{
  "model": "masked image model",
  "dataset": "rendered solids tumbling over patterned floors",
  "train_examples": 195000,
  "image_size": 40,
  "crop_scale_min": 0.8,
  "horizontal_flip": false,
  "translate": 0.06,
  "method": "mae",
  "mask_ratio": 0.75,
  "loss": "mse",
  "encoder_arch": "vit",
  "encoder_norm": "rmsnorm",
  "encoder_norm_position": "pre",
  "encoder_activation": "swiglu",
  "encoder_mlp_ratio": 4,
  "encoder_head_dim": 16,
  "encoder_fused_qkv": true,
  "encoder_bias": "qkv",
  "encoder_qk_norm": false,
  "encoder_parallel_block": false,
  "encoder_dropout": 0.05,
  "encoder_inner_norm": false,
  "encoder_patch_size": [4, 4],
  "encoder_layers": 12,
  "encoder_width": 192,
  "encoder_positions": "learned",
  "decoder_width": 128,
  "norm_pix_loss": false,
  "decoder_layers": 4,
  "init": "orthogonal",
  "residual_init": "scaled_by_depth",
  "optimizer": "soap",
  "beta2": 0.99,
  "lr": 0.0025,
  "beta1": 0.9,
  "shampoo_beta": 0.99,
  "eps": 1e-08,
  "precondition_frequency": 50,
  "max_precond_dim": 1024,
  "one_sided": false,
  "adamw_lr_other_params": 0.001,
  "grad_clip": 1.0,
  "steps": 6100,
  "batch_size": 512,
  "epochs": 16.0,
  "lr_schedule": "cosine",
  "final_lr_fraction": 0.1,
  "warmup_steps": 300,
  "weight_decay": 0.4,
  "adamw_weight_decay_other_params": 0.05
}
Rows from block 4 of the encoder, named by matrix and row number. Rows with one number belong to one attention dimension. Each number is 200 + 20 x the weight over its row's rms, rounded and kept within 0 to 999. All counts start at 0.
# v: attention query, key and value (stacked) (encoder.blocks.4.attn.qkv.weight, 576x192, the v third), inputs 0-191
# proj: attention output (encoder.blocks.4.attn.proj.weight, 192x192, transposed), outputs 0-191
v.102,210,252,186,231,190,175,189,210,207,178,188,209,159,188,169,195,183,169,204,212,196,193,212,212,165,219,212,191,209,218,250,191,214,194,214,164,176,183,205,200,230,184,224,176,198,186,218,197,218,181,169,213,210,164,171,179,187,195,194,204,201,200,215,169,252,191,184,223,163,175,194,175,180,207,145,203,176,227,191,200,211,187,190,178,223,181,198,224,209,182,188,210,243,194,201,158,187,175,201,199,225,176,216,201,215,196,186,200,154,198,215,207,209,208,209,159,193,207,186,200,225,225,235,208,206,190,196,252,192,214,204,194,180,199,194,202,194,201,229,208,198,207,210,237,205,183,232,170,212,204,212,169,233,169,223,198,179,181,209,209,174,190,212,212,203,215,192,223,218,198,191,183,195,192,215,172,186,238,234,221,188,211,221,225,233,197,209,185,213,189,198,200
v.103,189,221,158,204,179,147,210,236,243,187,214,198,214,209,193,192,157,200,212,201,214,208,206,190,216,181,227,228,211,173,219,182,209,210,158,199,223,215,206,224,211,214,172,208,215,212,221,208,191,205,212,221,232,171,223,221,202,186,202,172,212,208,196,220,197,175,186,213,238,207,209,195,212,218,211,184,173,203,208,224,184,197,205,197,212,179,226,214,180,196,201,173,181,209,218,187,220,173,190,188,243,197,217,217,215,207,232,213,226,201,186,223,178,217,193,182,201,186,230,184,175,199,195,197,192,189,196,161,212,197,215,221,199,201,186,172,185,212,222,197,215,207,245,202,179,200,181,175,173,197,167,155,169,180,206,199,216,201,198,199,222,180,227,184,202,256,195,255,231,225,196,170,187,187,189,208,191,248,188,221,238,204,213,159,212,208,193,212,197,213,191,218
v.104,219,195,180,151,203,200,225,245,235,210,204,167,194,199,182,209,179,168,224,186,214,237,232,192,181,190,209,182,188,179,198,196,181,190,198,186,181,198,200,219,222,183,248,213,210,224,210,188,203,189,211,241,202,178,168,228,201,191,209,176,235,221,192,211,188,225,174,223,225,205,229,195,203,214,206,252,202,217,181,204,180,223,222,196,168,218,207,183,177,176,214,204,151,175,195,197,211,214,212,169,204,197,210,190,220,213,204,220,213,194,195,185,203,159,211,172,186,194,221,226,174,180,161,190,201,210,222,225,164,202,197,213,203,202,187,164,197,216,221,201,214,207,190,200,203,235,198,198,175,193,199,191,191,235,208,232,207,174,199,214,157,176,205,179,173,237,234,214,211,213,199,242,221,226,217,184,173,206,179,224,233,190,214,217,186,204,191,213,200,220,198,193
v.105,197,189,232,190,198,187,187,203,161,213,210,195,180,231,193,173,229,227,174,201,142,234,180,206,198,201,169,200,202,216,192,193,197,224,229,201,199,195,211,212,217,224,206,187,204,188,179,191,196,192,155,192,216,227,223,217,211,197,198,238,206,164,206,229,181,204,235,204,222,179,163,174,210,215,204,203,195,213,180,201,200,183,191,220,214,194,173,200,233,185,191,198,232,239,204,186,170,206,170,225,214,210,191,189,167,230,211,194,207,206,186,213,225,170,191,215,165,177,170,186,218,231,177,172,181,177,208,220,187,210,225,154,206,207,180,177,173,193,198,188,236,203,211,228,202,194,221,195,252,201,217,205,224,218,184,210,176,212,164,208,211,219,191,197,185,180,173,191,168,200,195,178,226,216,220,221,212,164,222,191,194,213,214,197,195,168,174,189,163,214,169,195
v.106,194,203,198,183,198,240,202,212,212,218,206,208,235,215,185,187,159,166,210,183,207,215,228,174,181,189,204,219,222,195,199,180,194,217,175,205,188,177,184,197,206,177,197,223,215,218,189,202,213,185,233,236,210,161,203,199,231,223,207,178,231,199,179,211,186,200,190,196,230,204,243,184,194,219,197,174,204,236,163,184,217,257,207,239,179,210,205,194,199,174,206,189,206,196,215,213,188,174,185,210,234,206,214,201,185,219,225,213,220,226,189,198,187,172,192,203,193,210,210,183,209,199,195,176,219,208,189,225,206,217,193,228,217,211,216,154,191,189,227,197,188,201,206,186,160,232,180,187,167,185,174,213,206,228,191,227,244,171,201,180,202,176,223,180,200,239,196,225,218,182,167,177,211,242,187,188,199,221,198,218,230,245,204,202,168,201,182,205,212,237,210,225
v.107,236,207,187,212,198,160,210,188,212,188,185,195,187,190,233,228,206,227,180,208,232,197,200,220,194,203,201,220,180,229,230,181,209,189,194,198,202,193,166,182,156,225,211,179,177,173,212,182,163,227,173,189,182,212,175,191,201,173,216,197,201,172,216,200,215,193,223,213,194,220,187,208,253,186,195,180,215,199,222,218,162,203,194,191,237,204,222,190,197,215,197,244,203,176,217,179,241,209,227,185,188,176,211,221,203,195,212,182,167,152,202,171,171,213,211,241,198,183,232,200,211,196,172,192,194,199,184,221,189,180,195,159,185,214,215,207,179,205,193,186,233,168,202,203,220,181,210,186,214,206,224,155,220,209,211,203,198,218,183,212,217,176,155,214,228,212,195,178,180,175,199,175,205,176,215,217,192,226,188,218,208,205,227,200,218,210,210,194,177,161,201,161
v.108,203,183,186,220,174,175,254,197,202,187,167,165,155,192,185,186,179,180,192,170,210,205,201,209,176,217,212,207,233,178,202,162,189,185,188,204,187,205,218,214,259,222,175,252,212,209,226,209,203,210,220,171,217,160,212,182,187,202,180,199,186,208,228,192,198,211,217,202,171,216,193,189,210,195,206,221,233,211,199,214,179,181,174,200,173,206,196,199,220,195,208,176,179,181,210,170,222,162,204,212,204,198,228,209,202,176,225,207,230,173,215,206,174,191,189,166,193,206,230,219,207,175,218,212,182,185,210,217,219,172,226,233,182,165,222,190,199,189,211,192,209,231,219,208,197,219,221,187,202,205,155,228,189,196,201,222,178,195,204,206,223,184,204,186,190,207,218,181,195,203,221,171,179,207,160,222,224,210,208,197,166,196,218,200,182,248,186,171,200,211,158,205
v.109,208,187,134,179,219,223,198,213,241,154,206,188,227,165,197,198,158,185,202,181,243,211,189,172,220,196,195,194,193,211,206,193,205,175,164,190,211,228,193,195,249,202,197,220,169,228,219,220,222,193,232,229,204,210,207,199,188,217,226,201,213,172,179,167,163,208,181,196,214,211,196,203,184,192,183,207,199,181,196,182,219,202,196,196,190,205,186,228,194,208,214,212,216,203,200,210,208,203,216,170,193,234,197,182,216,210,236,219,206,193,232,173,184,196,231,193,196,202,234,204,182,236,208,186,202,199,166,237,203,194,198,206,212,189,187,232,199,220,212,196,206,229,218,202,210,216,166,211,150,201,216,206,179,223,200,250,246,198,189,162,182,190,179,190,225,208,179,222,230,189,219,200,150,198,197,192,215,230,190,213,184,170,202,187,196,206,196,221,190,195,214,191
v.110,182,213,195,201,189,250,184,176,170,166,192,210,229,205,173,172,198,193,166,201,171,164,183,179,182,226,200,190,193,197,221,179,213,185,179,222,204,210,206,194,197,183,185,178,170,199,205,194,220,173,178,201,208,213,215,211,196,151,211,215,192,219,172,210,186,154,199,167,181,213,210,204,178,149,158,183,238,216,192,220,210,201,198,210,188,209,187,199,197,223,203,201,253,206,201,185,197,174,174,189,192,207,226,235,221,229,193,164,193,179,207,207,209,244,169,161,206,212,196,190,194,221,237,197,198,187,179,201,234,175,165,189,194,215,197,215,173,238,204,209,183,199,181,211,173,177,197,172,174,185,203,221,229,180,189,210,207,190,197,207,200,175,220,208,217,192,163,203,231,169,195,227,175,198,189,190,197,201,212,170,180,190,218,183,222,181,227,199,180,218,185,206
v.111,179,194,210,207,202,207,197,191,205,209,188,200,205,222,164,172,222,156,213,194,191,215,217,194,194,185,227,182,228,168,150,195,220,220,202,171,205,158,223,198,211,215,222,219,238,202,200,202,193,195,184,215,187,165,192,211,203,231,190,208,197,202,177,207,192,198,181,234,237,171,239,208,189,210,195,218,205,206,209,202,207,189,152,201,206,200,175,195,211,176,213,172,180,215,199,196,201,209,205,212,199,218,179,204,195,191,218,220,195,239,187,189,176,170,163,186,182,203,203,219,173,224,223,195,206,206,220,182,198,229,188,199,153,226,178,163,216,166,239,202,169,194,185,191,164,206,192,206,184,167,160,200,192,224,213,215,211,210,178,231,219,182,203,192,188,230,218,223,177,233,185,161,245,232,211,179,209,187,212,202,197,209,196,215,177,216,152,196,177,222,188,216
v.112,207,188,196,175,193,201,198,181,198,197,189,243,189,221,226,235,167,166,212,163,213,196,194,201,185,204,214,153,210,184,212,211,229,195,193,185,217,232,205,213,196,185,194,166,177,218,193,175,195,160,243,188,196,198,192,258,216,196,185,206,203,194,205,179,174,219,186,185,193,209,194,208,185,198,199,195,198,188,219,177,240,212,146,167,184,201,215,202,222,189,203,175,214,236,219,199,199,193,207,211,228,205,187,194,224,209,220,220,187,203,187,216,191,169,208,222,227,164,222,207,176,182,212,168,190,175,218,188,176,209,200,198,176,198,181,226,212,196,179,195,138,207,217,212,194,221,223,165,187,188,203,177,190,148,192,205,218,234,173,179,207,213,220,217,216,227,183,195,190,190,214,215,177,238,153,175,214,189,178,208,189,232,211,197,234,192,194,195,202,193,213,216
v.113,224,201,218,238,209,180,198,184,215,215,178,185,172,198,182,173,213,191,206,241,198,184,172,172,206,203,167,200,181,187,200,209,186,213,204,181,181,199,230,192,203,218,202,229,236,215,201,237,186,231,186,215,196,189,220,187,200,240,204,190,192,228,213,199,195,213,218,224,155,195,218,198,218,187,204,195,195,226,200,222,207,217,236,196,226,209,212,185,165,200,179,217,223,176,215,221,202,236,224,201,195,213,202,224,185,220,170,205,201,192,194,204,193,215,207,180,201,197,234,228,179,251,195,231,199,225,180,172,214,193,184,195,218,229,244,172,194,198,228,155,221,190,177,196,229,187,200,210,175,210,194,184,183,245,183,218,204,198,241,197,170,204,171,221,231,198,205,223,199,235,200,198,199,210,208,225,200,213,195,164,205,168,173,196,179,243,198,211,242,212,231,187
v.114,182,252,222,185,193,192,156,212,214,196,216,194,200,206,189,186,198,184,185,187,206,186,212,211,184,215,191,208,188,203,204,238,197,216,227,210,245,201,210,172,213,179,173,208,225,172,213,208,222,195,192,210,210,199,211,197,199,219,203,227,188,170,222,208,184,200,187,161,229,191,210,216,169,168,194,207,202,200,197,228,260,208,216,198,195,209,224,189,211,176,186,154,190,190,230,209,186,206,191,199,213,237,216,188,168,241,188,196,216,219,245,193,166,195,204,181,200,208,220,206,196,208,178,194,195,222,205,162,206,193,170,217,203,211,212,246,200,237,186,222,186,198,210,174,199,202,198,192,182,199,152,227,237,200,176,180,223,214,206,163,167,175,234,202,161,177,195,227,203,199,223,186,190,224,188,215,216,180,239,202,182,213,234,214,230,215,173,185,213,189,198,206
v.115,193,230,199,210,214,216,203,188,206,197,176,184,209,188,214,203,183,180,181,178,208,202,207,217,209,227,215,170,172,173,190,204,197,186,185,203,243,156,192,208,213,179,231,221,207,202,226,168,179,201,222,213,170,204,203,214,237,178,184,224,198,195,191,200,178,172,217,181,211,222,182,225,163,215,187,173,194,230,195,202,206,195,183,219,171,192,198,211,256,169,201,230,199,192,202,219,208,206,172,233,214,193,184,223,182,232,213,182,195,177,212,210,209,175,209,215,215,210,227,200,205,184,234,176,203,140,226,208,210,155,169,194,160,214,195,249,219,207,197,181,230,211,205,194,181,185,203,181,190,198,205,172,221,176,199,205,209,202,209,203,213,214,210,196,222,179,223,180,171,200,200,186,210,200,222,242,250,228,200,211,234,225,226,175,210,198,183,223,188,168,193,180
v.116,198,205,182,229,186,197,200,201,221,226,203,213,178,189,192,212,203,215,216,205,222,203,170,205,206,208,191,204,190,195,214,225,203,201,191,213,205,200,257,201,191,233,187,204,232,219,255,239,194,215,184,223,197,217,203,180,174,213,193,213,200,186,180,211,179,186,161,217,178,193,193,198,187,188,198,183,210,205,203,198,210,195,215,226,225,212,208,171,204,204,211,173,209,171,215,203,180,180,185,193,187,213,194,251,167,231,182,160,194,157,233,167,215,193,202,212,211,215,173,214,191,192,187,189,194,216,195,170,177,175,240,203,195,210,233,214,168,225,235,171,199,203,163,182,162,198,180,223,197,238,201,190,239,216,181,204,194,215,220,201,194,178,202,233,208,190,244,212,227,201,179,197,196,211,268,226,201,181,208,180,218,168,191,194,201,220,183,233,208,192,229,187
v.117,201,186,178,205,203,215,159,192,203,216,178,208,189,175,175,212,203,171,152,193,199,179,233,192,189,193,172,177,210,210,183,200,213,222,196,195,184,177,230,185,179,226,209,183,197,214,213,188,215,184,211,198,202,185,200,205,163,218,228,183,194,237,186,174,203,170,179,185,203,224,197,191,172,137,185,216,183,181,203,201,200,190,176,206,202,219,199,193,234,216,205,151,212,173,163,192,185,205,210,186,182,191,178,225,220,229,176,225,225,199,204,223,201,189,217,215,151,181,227,195,185,197,226,201,223,228,224,196,200,187,197,229,208,234,226,243,198,204,186,232,177,231,213,225,188,180,185,170,204,175,191,185,185,172,161,221,197,226,177,205,187,190,233,235,182,215,169,222,204,198,189,211,213,210,184,224,223,171,181,175,182,193,208,190,201,183,192,202,184,161,180,187
v.118,218,203,201,197,179,208,217,180,220,225,212,190,199,210,179,188,215,211,183,268,200,180,191,219,183,234,176,222,187,206,212,230,220,237,194,201,211,173,227,187,194,179,211,245,237,184,219,244,221,182,211,206,175,176,216,175,217,234,176,180,196,220,193,190,171,191,242,177,210,178,231,219,212,174,214,182,199,205,240,206,207,196,210,188,209,229,214,203,178,190,229,206,219,162,232,183,208,215,174,176,220,181,239,192,192,206,210,219,206,190,191,181,228,197,230,188,203,211,205,204,190,189,190,208,200,211,162,198,231,225,208,207,223,206,208,214,177,181,220,173,228,199,182,222,171,182,196,195,230,195,219,181,161,232,188,198,238,191,203,176,166,182,191,173,210,183,207,223,234,200,215,231,192,175,194,208,208,159,191,166,195,195,202,186,197,199,201,187,212,210,213,196
proj.102,177,198,200,200,189,204,215,212,230,202,200,204,169,189,236,215,209,212,198,174,158,188,233,201,205,192,208,194,229,202,197,183,190,207,153,211,191,202,176,198,185,213,234,218,198,236,169,191,186,272,192,180,199,190,199,220,200,210,191,184,208,187,221,216,174,185,225,201,250,200,214,218,210,208,242,203,211,203,195,180,169,196,194,183,191,250,186,201,208,188,187,202,184,170,206,207,211,224,187,188,197,191,207,205,198,219,223,201,229,235,204,202,195,221,181,220,198,193,195,174,210,194,173,199,181,197,182,148,211,190,194,200,193,173,203,187,189,212,219,168,193,182,222,192,202,195,184,204,197,191,157,207,188,238,221,195,216,250,195,193,210,218,232,227,212,181,178,163,163,187,182,190,215,157,191,229,208,167,228,202,201,212,196,221,196,212,219,213,193,261,186,166
proj.103,206,187,246,196,214,220,206,196,182,209,191,195,181,219,211,194,211,174,186,199,184,239,210,182,176,229,176,192,211,249,176,195,176,180,197,223,181,207,199,169,176,194,217,213,200,208,188,206,200,196,182,199,182,188,193,228,191,206,225,229,167,202,187,202,206,199,215,211,212,198,217,176,200,202,205,213,213,210,211,148,190,219,213,184,177,222,169,219,182,205,217,231,182,190,166,219,195,196,220,179,185,179,222,208,187,232,170,212,190,214,182,171,221,158,210,238,232,228,194,200,212,204,187,200,217,215,196,247,195,210,188,202,205,176,173,207,214,216,212,184,172,197,197,205,229,193,201,192,194,198,194,224,214,205,195,223,183,199,178,188,187,225,154,229,170,175,155,181,184,162,174,189,227,195,203,192,201,206,216,144,186,174,182,256,165,220,187,210,181,199,189,156
proj.104,196,215,214,232,172,171,207,166,193,161,212,206,185,229,228,195,198,223,215,210,207,165,198,199,221,231,226,192,188,215,193,220,214,203,195,176,197,223,214,186,223,211,189,168,205,208,193,210,220,235,180,184,212,207,184,196,209,235,197,214,182,211,211,208,221,188,201,182,190,207,185,235,199,210,179,177,206,192,204,186,189,208,183,204,188,178,172,237,252,228,175,208,192,204,228,192,187,184,216,196,197,194,212,204,186,196,197,211,184,219,173,210,217,199,192,197,244,214,223,215,221,214,193,190,191,206,192,188,263,171,200,195,210,188,209,201,225,214,190,172,180,193,203,186,190,185,230,232,192,203,206,181,188,163,181,180,187,215,184,173,226,175,181,197,211,168,170,197,198,197,196,174,221,152,197,202,263,229,253,138,198,184,215,204,197,227,182,181,197,178,209,169
proj.105,208,203,162,191,177,242,213,204,196,231,223,198,216,186,223,190,165,209,222,197,222,208,204,243,194,200,237,212,176,208,201,182,191,186,205,197,233,202,218,210,169,194,177,221,209,228,215,171,204,204,217,220,178,210,189,200,175,214,205,209,221,207,210,180,216,214,182,197,205,234,242,197,193,200,214,155,212,203,207,228,184,205,216,181,216,220,225,185,169,176,197,206,170,176,186,201,205,194,237,188,168,193,212,202,221,179,183,175,195,212,204,232,165,199,198,198,187,201,209,214,201,174,224,212,211,238,209,183,206,166,245,229,208,195,199,223,205,184,224,227,204,202,205,190,204,180,205,235,177,232,183,168,147,188,230,192,210,189,243,220,185,225,220,218,232,201,251,201,224,192,230,187,205,194,166,204,170,204,178,168,189,195,191,205,228,188,211,199,233,217,208,220
proj.106,227,222,186,221,177,148,205,197,191,207,190,192,188,223,221,202,211,198,214,207,217,210,205,204,179,234,243,201,203,196,201,196,198,172,204,177,219,241,204,182,207,232,221,168,188,211,212,197,210,214,179,228,202,212,193,220,198,192,211,226,164,238,179,181,216,206,213,170,190,215,154,195,223,194,182,209,195,186,219,204,215,162,199,186,184,197,180,196,228,216,202,207,178,179,205,192,192,201,187,183,183,202,234,221,209,210,180,210,201,212,186,202,190,171,217,193,269,194,222,192,177,168,188,244,198,194,203,190,206,197,199,186,194,187,211,207,222,237,212,220,195,203,203,196,236,171,221,232,206,207,213,193,204,153,212,180,183,229,203,199,252,208,147,207,211,190,203,192,204,197,198,171,214,180,207,194,221,212,252,168,181,210,203,212,214,213,217,215,201,172,212,138
proj.107,180,213,194,184,213,227,192,217,204,211,200,219,215,157,194,198,189,228,193,187,166,189,196,196,194,213,166,180,176,207,187,191,206,212,194,208,185,180,201,198,235,189,204,206,224,213,177,209,197,238,222,167,209,213,191,224,199,196,198,220,197,214,215,186,199,210,195,198,197,171,217,202,157,239,248,178,210,207,184,148,199,202,153,187,212,204,200,244,183,180,219,178,191,225,226,238,187,206,167,212,198,193,208,196,184,201,233,204,213,200,200,182,245,227,192,196,174,221,192,207,219,236,194,212,195,212,212,198,208,204,210,220,210,213,232,199,211,189,197,198,174,220,178,259,195,189,161,182,180,207,174,242,205,209,155,201,172,200,181,166,158,191,205,174,162,184,189,193,189,191,228,208,197,217,180,210,203,237,181,183,196,179,202,197,172,197,217,183,216,240,178,214
proj.108,221,184,232,174,210,195,158,192,222,216,213,208,223,201,219,228,230,206,247,212,179,200,203,185,199,196,176,171,182,235,205,183,224,223,217,201,217,174,174,196,167,173,220,176,189,193,189,202,210,175,203,225,200,205,190,215,221,173,222,211,204,219,181,217,205,216,196,216,217,176,217,204,175,218,174,216,201,202,183,187,231,230,197,216,203,199,161,218,177,197,189,213,186,214,214,202,211,226,195,188,230,189,191,203,170,197,174,183,174,220,167,207,215,194,215,233,223,205,193,166,213,200,175,192,229,225,185,211,183,238,198,223,220,184,178,193,202,203,212,208,180,185,208,223,183,151,205,200,153,172,214,191,201,211,224,225,217,210,192,201,182,197,190,184,204,189,191,247,171,178,198,199,218,226,206,167,183,208,197,183,251,202,160,232,190,224,230,231,180,219,214,162
proj.109,200,195,271,212,192,153,204,204,157,195,176,201,184,234,209,196,247,191,196,167,172,187,188,206,180,216,213,153,209,192,191,191,212,223,235,227,154,192,209,198,186,192,212,183,166,162,204,214,206,196,182,183,178,202,186,216,182,201,226,194,187,215,218,235,218,186,207,200,192,210,197,191,225,204,204,221,190,205,226,185,170,206,224,206,203,178,206,169,194,222,223,184,167,192,221,205,212,176,175,188,210,202,212,227,163,200,194,216,209,201,187,213,197,213,182,171,231,194,201,187,201,191,162,179,145,168,213,180,176,185,183,191,203,215,220,159,221,194,195,193,180,192,193,196,189,205,235,191,236,193,206,220,174,209,228,190,203,229,178,251,195,208,200,209,184,192,175,210,177,219,183,201,231,182,206,180,202,169,224,186,207,181,210,242,207,196,205,191,200,212,203,186
proj.110,215,225,191,220,230,189,191,231,218,249,144,210,175,165,231,214,229,156,199,209,207,195,169,194,211,197,194,221,219,176,212,203,211,194,199,222,198,193,177,169,208,196,208,246,196,197,217,223,157,190,238,180,189,226,183,169,214,239,196,165,202,160,224,182,165,214,186,206,188,209,173,206,198,232,191,229,146,194,188,211,191,213,210,197,197,198,244,183,205,158,217,195,208,193,208,202,197,203,235,189,216,193,198,190,190,196,199,241,204,221,189,197,218,226,241,215,198,226,199,202,180,170,200,227,211,202,189,191,177,212,200,201,194,195,207,212,181,183,193,194,217,227,223,178,243,239,210,189,172,205,195,204,220,234,192,187,190,198,191,203,192,209,221,193,199,191,189,188,175,208,209,209,211,218,188,232,195,160,177,234,202,216,201,197,198,195,217,215,226,207,232,204
proj.111,228,161,197,192,174,197,196,207,204,214,231,179,183,214,222,202,164,209,213,228,215,198,213,151,174,204,219,229,196,228,226,224,195,177,180,226,215,230,185,172,188,194,217,182,217,226,165,183,219,174,206,237,219,187,232,222,172,204,183,229,184,204,230,192,213,183,222,186,190,212,218,155,188,186,181,186,213,239,217,204,223,179,209,210,196,209,238,209,220,209,164,215,169,197,196,160,190,191,228,210,203,186,248,197,202,212,168,162,217,201,203,202,209,170,195,202,183,195,171,223,212,172,149,209,219,201,187,223,196,196,234,204,221,182,191,213,193,204,179,211,232,191,222,188,191,197,196,219,219,198,216,190,181,172,226,200,184,183,213,160,213,182,179,221,219,178,193,197,220,200,214,210,218,186,218,199,193,208,219,155,195,238,180,211,202,214,222,188,198,187,191,186
proj.112,242,177,172,229,205,211,210,208,185,208,230,174,195,168,196,192,193,168,216,208,205,186,198,175,197,192,191,209,192,218,226,152,175,184,167,198,184,192,214,213,205,185,174,239,234,188,203,186,192,198,190,236,171,200,201,202,186,182,215,204,171,178,208,201,224,173,244,224,220,198,226,207,223,209,223,183,238,218,168,208,168,187,212,188,202,207,194,202,195,214,209,206,182,204,225,177,185,206,202,188,165,199,210,211,195,176,189,221,210,208,256,210,196,204,173,200,187,199,204,198,211,225,211,207,219,229,206,223,207,182,187,186,237,193,196,184,172,212,240,172,213,201,179,185,191,196,153,177,207,233,182,230,214,194,224,204,195,174,227,213,205,198,182,204,160,158,181,202,209,208,179,216,229,224,212,221,209,207,203,211,193,174,150,169,205,213,189,187,234,199,170,155
proj.113,198,200,215,179,189,207,181,197,214,217,209,210,216,202,216,172,193,244,217,204,191,214,190,218,208,200,212,206,205,214,217,227,199,198,207,228,230,198,190,208,171,199,215,195,192,183,188,192,212,192,227,208,220,228,220,197,191,170,206,197,224,178,190,193,221,199,179,170,233,228,180,167,186,211,219,213,163,169,213,207,201,211,181,225,170,210,227,210,236,226,212,189,198,229,164,224,219,228,170,180,229,207,180,204,216,197,164,184,205,222,149,197,174,200,196,187,207,211,202,192,208,171,161,211,205,154,185,184,192,220,184,225,166,205,206,239,188,195,199,258,212,187,223,223,193,206,192,187,167,199,196,207,187,200,176,199,184,215,195,218,226,225,222,180,231,241,211,188,231,162,176,189,173,155,195,190,184,194,176,182,191,199,208,239,200,187,221,176,164,183,196,225
proj.114,198,170,152,233,213,215,238,202,207,168,206,201,209,191,202,212,195,204,228,236,161,223,214,237,178,208,155,219,156,217,189,174,199,182,205,206,185,223,225,213,182,186,188,243,190,215,158,174,196,173,245,238,190,198,200,210,212,187,190,188,225,209,188,236,232,206,195,227,235,183,219,166,204,212,185,232,184,211,199,181,186,159,193,196,217,224,209,204,206,214,202,221,218,207,199,195,203,216,205,230,167,184,182,205,240,187,207,218,167,178,172,214,195,199,201,220,180,194,207,185,228,199,175,184,189,220,212,226,193,213,207,201,208,224,149,184,209,176,216,195,235,194,191,188,198,219,211,180,211,214,212,189,173,196,197,192,170,196,193,209,214,212,189,187,228,194,174,195,205,201,180,217,229,221,199,204,169,217,186,181,199,203,198,169,212,192,198,212,145,200,217,220
proj.115,195,185,188,217,175,198,232,165,199,194,207,185,198,214,207,217,202,175,202,216,184,203,168,202,191,198,197,208,199,204,209,211,187,199,224,181,165,172,219,176,191,201,165,198,175,209,191,258,191,218,235,210,166,194,187,208,154,205,194,171,210,209,216,190,211,185,208,245,186,207,240,206,196,200,224,230,214,174,196,186,197,190,207,179,257,192,208,197,171,204,208,229,183,163,170,162,196,219,240,188,198,212,238,166,235,185,229,207,236,227,236,227,201,231,190,173,183,204,180,172,214,220,194,176,204,207,173,199,222,241,238,207,214,183,188,163,190,228,200,194,193,157,188,175,192,213,219,198,207,201,195,235,199,202,200,202,209,200,218,183,195,176,188,216,176,160,175,212,193,219,209,209,206,187,197,198,196,206,185,210,197,204,176,190,199,177,220,194,242,203,187,187
proj.116,156,192,184,219,204,184,207,191,205,188,175,190,210,216,187,179,186,206,196,200,171,220,210,178,186,189,172,210,172,203,175,209,182,204,214,179,227,174,129,194,192,194,217,209,175,187,167,169,212,192,228,173,205,188,200,198,217,216,225,173,196,208,229,193,223,186,207,173,201,202,192,198,219,158,191,252,178,157,246,195,181,192,194,200,165,235,190,210,204,214,203,216,219,210,133,216,223,243,213,209,202,208,212,193,192,217,178,190,184,230,189,218,203,218,216,180,194,191,197,178,210,199,193,206,238,197,168,214,228,230,211,223,204,240,205,195,198,195,190,213,244,214,219,173,197,197,182,210,176,181,205,214,171,246,227,185,202,190,206,202,215,214,206,212,190,183,201,200,197,196,224,209,210,164,175,190,203,201,195,207,177,236,208,226,199,186,223,185,184,195,173,215
proj.117,201,186,158,218,201,224,221,201,184,200,214,199,193,191,188,190,182,212,206,211,166,191,207,184,217,202,232,216,168,193,200,209,162,168,183,206,253,178,217,206,209,190,237,204,177,185,163,184,170,204,194,224,190,203,210,187,210,192,193,218,175,227,230,200,214,175,222,190,223,203,222,203,212,180,205,179,201,203,178,172,175,198,197,188,183,164,216,202,200,219,201,221,207,244,205,187,215,222,181,191,165,217,226,180,201,173,229,171,175,181,209,196,237,179,193,180,233,164,207,220,207,194,198,190,203,229,213,196,215,188,186,195,193,193,194,149,131,213,223,135,213,211,202,174,234,194,182,184,172,219,200,208,208,222,217,198,209,164,217,191,218,200,166,222,200,189,188,161,192,211,175,211,176,210,191,191,208,214,231,198,170,185,185,201,199,183,188,214,211,219,196,208
proj.118,172,203,229,184,219,187,224,212,207,197,213,213,231,220,215,213,194,193,201,192,186,208,214,203,175,214,202,205,206,236,208,183,161,207,225,153,205,227,191,210,206,196,216,192,215,202,197,188,209,184,225,212,224,206,225,194,210,188,180,205,223,193,203,168,183,223,196,220,200,200,218,188,177,218,192,197,158,168,159,190,212,187,198,242,162,197,212,171,239,234,173,210,196,225,186,249,183,197,222,207,192,192,178,172,220,199,161,206,204,226,188,189,190,196,190,189,196,207,203,200,253,204,165,204,214,202,223,218,171,222,227,219,204,208,189,189,212,225,205,204,168,203,240,175,205,217,211,181,187,206,201,231,220,176,184,173,161,213,205,214,218,213,230,219,215,212,227,187,180,190,202,158,197,195,176,206,183,244,168,190,241,162,206,196,210,221,214,217,195,196,170,237